From a checkpoint of a small image inpainting model.
Model: 3.8M parameters, 32-pixel images, arch convnext, norm rmsnorm, activation gelu, patch size [1, 1], layers 6, width 320.
Data: trained on drawn small creatures on textured ground, 203450 training examples, 12.6 epochs.
Rows from block 3, named by matrix and row number. Rows with one number belong to one neuron. Each number is 200 + 40 x the weight over its row's rms, rounded and kept within 0 to 999. All counts start at 0. After the name is the row's rms in percent of the matrix's.
# fc1: MLP up (model.blocks.3.mlp.fc1.weight, 960x320), inputs 180-209
# fc2: MLP down (model.blocks.3.mlp.fc2.weight, 320x960, transposed), outputs 180-209
fc1.530,116,148,151,185,211,217,137,198,258,179,187,167,185,213,191,188,155,155,160,190,177,205,218,133,142,160,207,182,234,184,121
fc2.530,138,203,191,226,261,204,194,142,218,137,169,159,256,220,146,133,236,223,218,189,213,202,163,219,176,197,212,167,224,193,246
fc1.531,110,184,163,232,203,137,251,167,182,231,252,171,161,269,152,198,155,160,192,275,141,175,275,228,222,164,187,170,189,171,206
fc2.531,096,208,192,213,222,184,205,288,195,274,86,175,233,202,242,254,178,197,177,102,193,160,188,193,235,261,233,241,173,160,174
fc1.532,096,130,253,192,170,201,285,188,254,188,182,121,216,170,186,195,231,164,198,185,115,256,202,121,198,158,204,173,138,181,218
fc2.532,085,211,168,209,139,269,213,218,238,111,246,208,191,199,148,185,233,158,0,190,247,177,183,193,233,156,246,158,89,167,214
fc1.533,122,189,171,291,126,239,227,221,233,238,182,157,310,225,197,261,234,160,213,198,174,201,166,202,205,139,130,199,183,182,149
fc2.533,132,257,154,191,158,138,202,219,226,240,145,197,155,169,243,196,143,193,180,201,252,186,202,179,191,224,226,256,205,153,181
fc1.534,098,189,181,188,138,173,164,217,198,280,277,249,225,204,196,257,196,233,180,260,145,120,123,137,193,249,212,196,144,186,174
fc2.534,088,167,217,204,221,214,223,246,199,199,218,232,204,202,169,194,241,207,0,171,200,227,200,195,230,205,209,271,55,271,241
fc1.535,088,227,160,199,173,205,215,255,182,156,147,189,203,215,208,210,201,194,177,142,155,224,227,187,275,187,181,187,231,155,211
fc2.535,083,261,249,169,177,232,199,156,184,196,240,128,216,192,240,223,222,136,283,149,176,156,173,149,190,242,174,196,158,249,198
fc1.536,104,209,202,185,214,236,212,172,203,173,218,163,155,163,163,270,153,243,164,255,213,127,184,186,165,235,158,153,243,210,171
fc2.536,111,142,238,185,154,226,241,157,201,174,281,210,231,235,183,256,202,204,204,211,114,220,215,243,131,194,213,94,240,166,195
fc1.537,094,229,240,219,223,205,213,161,225,247,232,213,169,236,256,213,197,176,179,254,205,201,177,218,247,155,222,188,196,229,188
fc2.537,088,201,157,192,193,175,177,227,211,213,236,215,164,240,288,214,192,263,230,161,221,168,209,201,216,210,117,168,173,237,180
fc1.538,091,124,269,206,130,217,207,210,215,236,226,224,181,212,255,233,185,123,171,207,154,158,167,227,175,231,120,187,199,167,203
fc2.538,095,185,105,106,152,172,169,191,212,151,150,216,212,282,192,215,235,201,232,168,217,161,185,155,156,199,164,209,167,139,218
fc1.539,091,184,217,211,202,216,95,270,154,240,227,181,235,159,189,213,206,170,184,245,190,199,210,182,198,201,210,197,237,159,218
fc2.539,084,112,217,218,188,225,165,180,173,108,260,183,282,190,152,222,235,179,143,253,212,167,218,213,148,185,191,132,265,223,223
fc1.540,103,207,148,199,207,187,210,191,229,190,202,193,217,207,171,176,156,185,193,201,182,254,154,189,243,120,98,180,235,160,139
fc2.540,101,184,132,147,229,190,197,192,179,229,235,220,180,194,203,258,153,189,189,234,189,251,271,208,183,227,130,203,279,216,150
fc1.541,102,256,124,186,212,214,196,189,132,208,195,165,208,190,178,153,110,210,212,182,173,260,149,178,218,94,168,116,228,183,125
fc2.541,115,211,199,180,257,201,192,195,240,201,216,142,208,218,150,200,194,205,194,215,159,239,240,196,242,198,188,174,199,249,216
fc1.542,104,244,231,175,200,223,152,181,284,179,211,165,212,182,191,237,228,194,199,228,115,222,171,136,320,138,164,197,192,225,213
fc2.542,093,210,154,277,185,225,200,202,205,139,192,193,252,302,129,141,255,208,0,188,213,203,157,156,258,247,237,246,193,149,246
fc1.543,086,246,99,224,190,208,174,167,193,146,234,195,116,153,187,152,117,180,190,242,165,145,170,232,235,196,181,206,239,164,192
fc2.543,088,169,304,124,226,204,237,149,209,202,152,223,163,189,251,246,239,174,199,242,246,202,156,201,231,207,177,244,215,174,177
fc1.544,105,215,227,195,224,216,245,170,245,140,161,204,282,227,146,246,197,201,205,258,168,215,120,203,184,185,263,162,197,170,170
fc2.544,096,230,192,267,146,198,173,191,218,241,192,172,202,335,227,193,250,180,149,224,239,177,206,181,95,189,194,250,145,205,181
fc1.545,078,275,202,146,259,139,156,209,164,279,210,157,151,258,100,169,192,251,184,163,215,260,189,190,188,224,139,226,270,226,212
fc2.545,067,181,224,135,201,225,220,129,143,155,235,208,111,181,222,259,201,181,145,145,204,207,203,196,244,187,216,187,358,266,189
fc1.546,100,187,137,191,226,154,179,195,177,217,249,168,287,169,199,207,187,238,211,141,199,250,193,175,202,128,195,177,154,253,185
fc2.546,099,182,240,160,240,191,224,192,201,158,201,155,204,153,153,126,169,239,165,197,132,195,218,244,257,181,159,195,162,213,233
fc1.547,100,191,146,220,204,197,220,152,224,230,290,170,221,236,191,211,200,180,160,230,194,185,223,230,213,149,145,192,195,153,192
fc2.547,115,206,238,292,170,195,174,281,181,256,211,214,151,166,276,215,202,192,202,116,206,244,236,216,193,231,186,237,190,208,148
fc1.548,080,200,190,236,172,219,214,169,199,230,171,234,223,247,223,247,223,188,181,264,220,187,282,197,234,199,234,208,172,164,140
fc2.548,080,183,188,306,202,181,222,162,209,196,217,189,220,163,215,196,174,225,475,237,156,190,152,174,178,175,319,227,143,262,208
fc1.549,108,203,188,154,214,190,246,223,227,212,172,139,264,184,204,175,147,231,200,243,169,202,225,212,186,223,204,171,206,139,182
fc2.549,106,143,198,306,179,228,191,157,191,134,222,145,215,216,194,170,147,191,77,242,206,192,236,243,189,218,146,171,259,214,216
fc1.550,096,214,241,205,160,166,279,183,222,201,200,172,253,235,203,153,229,204,227,198,147,215,152,197,187,199,257,196,157,180,173
fc2.550,082,261,194,196,138,211,242,172,231,184,201,192,212,204,195,226,193,174,0,241,158,188,195,185,147,205,209,205,89,261,179
fc1.551,113,212,153,311,223,164,278,226,235,230,152,223,261,200,231,205,165,200,187,229,185,156,211,209,197,159,238,232,178,203,177
fc2.551,099,129,217,334,276,194,174,145,207,186,239,222,197,235,180,179,238,162,66,220,197,256,125,188,280,195,208,213,237,103,214
fc1.552,109,257,204,290,199,163,218,151,233,223,187,187,222,200,188,185,122,158,202,198,151,236,144,235,209,172,187,179,214,187,199
fc2.552,105,224,194,218,240,210,172,181,199,228,275,223,201,236,152,174,168,254,52,243,185,178,170,204,239,160,232,134,230,169,229
fc1.553,082,304,228,239,246,237,95,260,83,249,141,117,144,208,199,216,208,203,185,195,154,304,189,136,171,202,203,192,258,220,172
fc2.553,083,38,246,187,208,160,146,177,263,86,184,206,206,206,203,242,177,212,71,156,216,201,225,165,221,165,224,197,138,172,212
fc1.554,092,196,234,144,168,224,218,260,210,210,118,237,207,241,191,180,289,209,211,205,200,185,240,218,264,192,228,199,199,176,196
fc2.554,087,178,143,90,226,197,213,192,193,186,193,206,263,177,227,244,175,170,196,123,173,222,197,156,203,252,202,225,195,219,198
fc1.555,097,196,179,332,174,130,238,173,212,217,219,208,139,210,202,153,115,178,200,205,237,196,170,228,113,203,168,175,194,190,157
fc2.555,100,183,141,272,268,216,150,249,192,257,168,177,191,186,254,208,161,189,166,236,295,182,206,195,197,247,171,215,167,166,190
fc1.556,102,198,116,160,198,183,238,224,158,149,174,172,176,158,229,244,204,188,221,143,197,184,213,183,185,159,191,201,204,168,142
fc2.556,104,151,220,253,156,200,231,229,200,135,202,213,233,212,211,163,198,163,162,173,240,181,222,209,138,221,185,235,307,272,190
fc1.557,097,203,169,184,169,163,214,270,102,167,169,154,203,273,283,176,127,147,214,205,179,179,238,217,188,207,214,150,157,203,170
fc2.557,103,258,238,207,249,140,204,176,227,269,231,176,188,243,161,198,194,273,30,207,220,191,191,194,148,147,192,245,128,247,223
fc1.558,089,227,222,224,214,239,207,116,125,179,206,171,195,193,171,249,238,216,170,200,238,214,243,258,175,148,156,192,204,250,192
fc2.558,077,211,229,173,224,170,198,145,212,170,280,243,149,235,232,237,287,153,74,133,174,210,238,114,195,198,234,202,229,204,237
fc1.559,087,258,206,159,236,185,188,169,302,214,162,201,138,164,188,176,212,147,203,178,264,159,237,160,222,208,290,215,200,212,152
fc2.559,083,194,162,133,195,159,222,126,292,182,213,127,191,206,221,208,210,157,268,120,200,148,155,193,180,200,287,241,190,166,223
fc1.560,099,191,277,217,201,196,219,164,86,177,197,176,191,263,212,206,239,162,148,203,154,273,278,228,191,114,211,155,198,214,185
fc2.560,118,234,186,182,168,200,267,206,262,248,218,228,221,253,181,189,221,205,183,213,208,131,195,197,188,162,274,190,155,167,208
fc1.561,099,158,205,252,206,178,180,202,226,247,216,204,169,181,262,162,152,195,199,162,134,190,221,225,122,209,251,190,206,117,185
fc2.561,094,233,151,239,217,213,130,208,185,305,178,188,234,164,214,178,169,219,195,229,254,196,189,193,201,165,278,226,266,289,209
fc1.562,104,67,163,180,232,248,202,250,192,254,194,187,166,252,189,209,127,183,174,234,154,238,209,188,243,198,186,166,180,201,181
fc2.562,097,129,212,97,196,155,240,205,203,263,204,206,230,190,281,215,185,224,245,239,240,213,291,116,193,232,157,160,269,247,170
fc1.563,100,197,196,189,182,190,198,292,176,229,177,225,189,202,201,206,190,198,180,208,222,228,280,184,265,169,139,153,176,206,167
fc2.563,100,242,277,235,247,201,212,177,183,265,241,187,244,195,180,182,175,239,139,236,201,228,177,193,198,188,196,182,221,268,182
fc1.564,133,208,140,191,121,183,212,176,150,224,198,57,188,156,234,173,176,204,214,170,189,157,243,144,237,187,198,173,194,212,235
fc2.564,146,226,162,213,189,206,258,237,189,145,148,189,200,288,198,141,233,184,195,213,285,231,207,117,174,199,196,206,233,116,222
fc1.565,098,222,148,246,256,158,203,210,251,251,200,74,214,231,97,183,159,179,195,212,210,246,195,222,280,185,171,176,174,181,200
fc2.565,106,177,233,292,210,243,197,163,188,281,213,149,162,182,234,260,197,249,171,202,179,246,151,178,192,182,219,239,148,234,159
fc1.566,107,92,129,191,230,154,192,255,205,226,182,182,196,189,209,219,177,225,171,173,197,262,226,222,156,188,254,194,170,236,192
fc2.566,115,161,302,283,231,189,198,140,227,137,219,156,275,167,136,172,202,158,196,245,233,165,110,254,221,219,261,193,184,199,218
fc1.567,079,250,225,248,191,223,240,180,226,200,210,165,240,218,235,160,215,195,228,214,187,216,179,185,175,212,185,162,183,201,217
fc2.567,085,177,190,181,161,175,170,190,195,183,121,150,188,162,223,217,165,186,73,223,224,246,175,186,199,238,170,231,76,186,185
fc1.568,104,236,123,177,204,225,249,148,190,228,179,154,230,186,160,251,197,177,206,241,172,260,221,168,223,192,266,199,182,179,212
fc2.568,097,264,226,106,187,244,210,185,192,240,238,231,125,177,161,207,217,176,164,174,171,192,195,147,177,168,213,120,210,177,213
fc1.569,104,180,113,181,233,201,194,193,291,262,229,247,180,210,223,159,205,160,154,275,124,249,176,189,234,202,281,200,213,206,131
fc2.569,104,211,274,177,232,199,225,158,272,108,215,170,211,181,143,145,242,212,213,189,198,180,148,226,206,225,244,194,221,226,229
fc1.570,081,245,188,211,148,191,129,204,212,288,222,158,114,195,197,269,141,235,163,193,145,212,132,173,131,200,231,231,286,187,190
fc2.570,077,97,183,164,197,273,208,148,159,238,295,236,103,213,201,215,236,195,134,196,202,143,215,186,178,205,203,191,240,253,165
fc1.571,094,25,235,211,212,225,305,135,197,232,214,174,112,236,170,173,177,234,197,242,170,173,165,254,178,198,183,156,241,156,176
fc2.571,100,270,239,176,230,124,152,179,216,162,227,185,208,239,159,169,248,203,169,121,183,198,203,211,218,215,222,244,225,186,233
fc1.572,113,205,164,205,149,230,239,186,209,163,185,230,159,249,268,174,183,224,161,201,200,248,184,203,220,125,223,185,243,209,193
fc2.572,119,239,195,192,145,169,228,297,206,265,235,214,139,211,170,200,107,190,164,192,270,244,255,192,189,233,166,250,188,170,187
fc1.573,109,172,120,223,203,216,186,197,156,178,177,189,195,169,187,112,204,185,182,314,135,170,220,204,199,196,208,190,168,149,167
fc2.573,091,278,215,96,242,221,150,206,225,189,160,227,203,151,162,172,223,231,79,265,230,178,173,186,160,201,185,163,129,146,185
fc1.574,108,204,294,256,187,224,195,253,165,227,186,215,200,154,116,235,290,209,192,183,243,164,138,230,199,209,190,179,175,207,170
fc2.574,103,204,217,67,173,169,195,323,224,271,152,224,265,199,191,220,131,216,205,101,301,220,163,147,141,156,198,217,168,182,214
fc1.575,074,211,230,191,201,161,217,208,132,278,212,114,156,160,285,162,158,248,194,141,161,220,266,208,175,207,188,169,189,161,193
fc2.575,074,240,162,200,168,250,246,176,203,204,238,287,224,205,206,211,141,183,325,198,172,285,228,225,211,163,117,193,276,194,104
fc1.576,099,205,191,335,158,235,208,202,198,253,163,184,158,208,205,201,162,88,176,237,186,156,211,203,249,194,240,193,185,206,107
fc2.576,107,206,116,335,198,193,207,189,178,131,226,166,166,185,120,159,187,208,236,184,144,179,252,292,243,188,180,140,180,117,204
fc1.577,097,222,226,219,178,197,230,284,179,209,182,198,212,241,156,210,130,175,176,211,167,253,261,137,213,147,229,186,242,204,177
fc2.577,087,153,310,253,212,192,282,177,173,205,318,219,210,198,181,272,227,237,170,173,158,188,196,219,164,151,201,136,242,154,226
fc1.578,097,196,181,206,205,150,205,187,258,220,220,99,222,205,164,209,196,221,200,186,139,170,209,160,190,171,190,127,139,190,170
fc2.578,095,175,121,177,153,183,241,227,200,177,167,223,244,197,157,172,216,225,234,208,181,202,206,179,207,246,198,175,101,131,213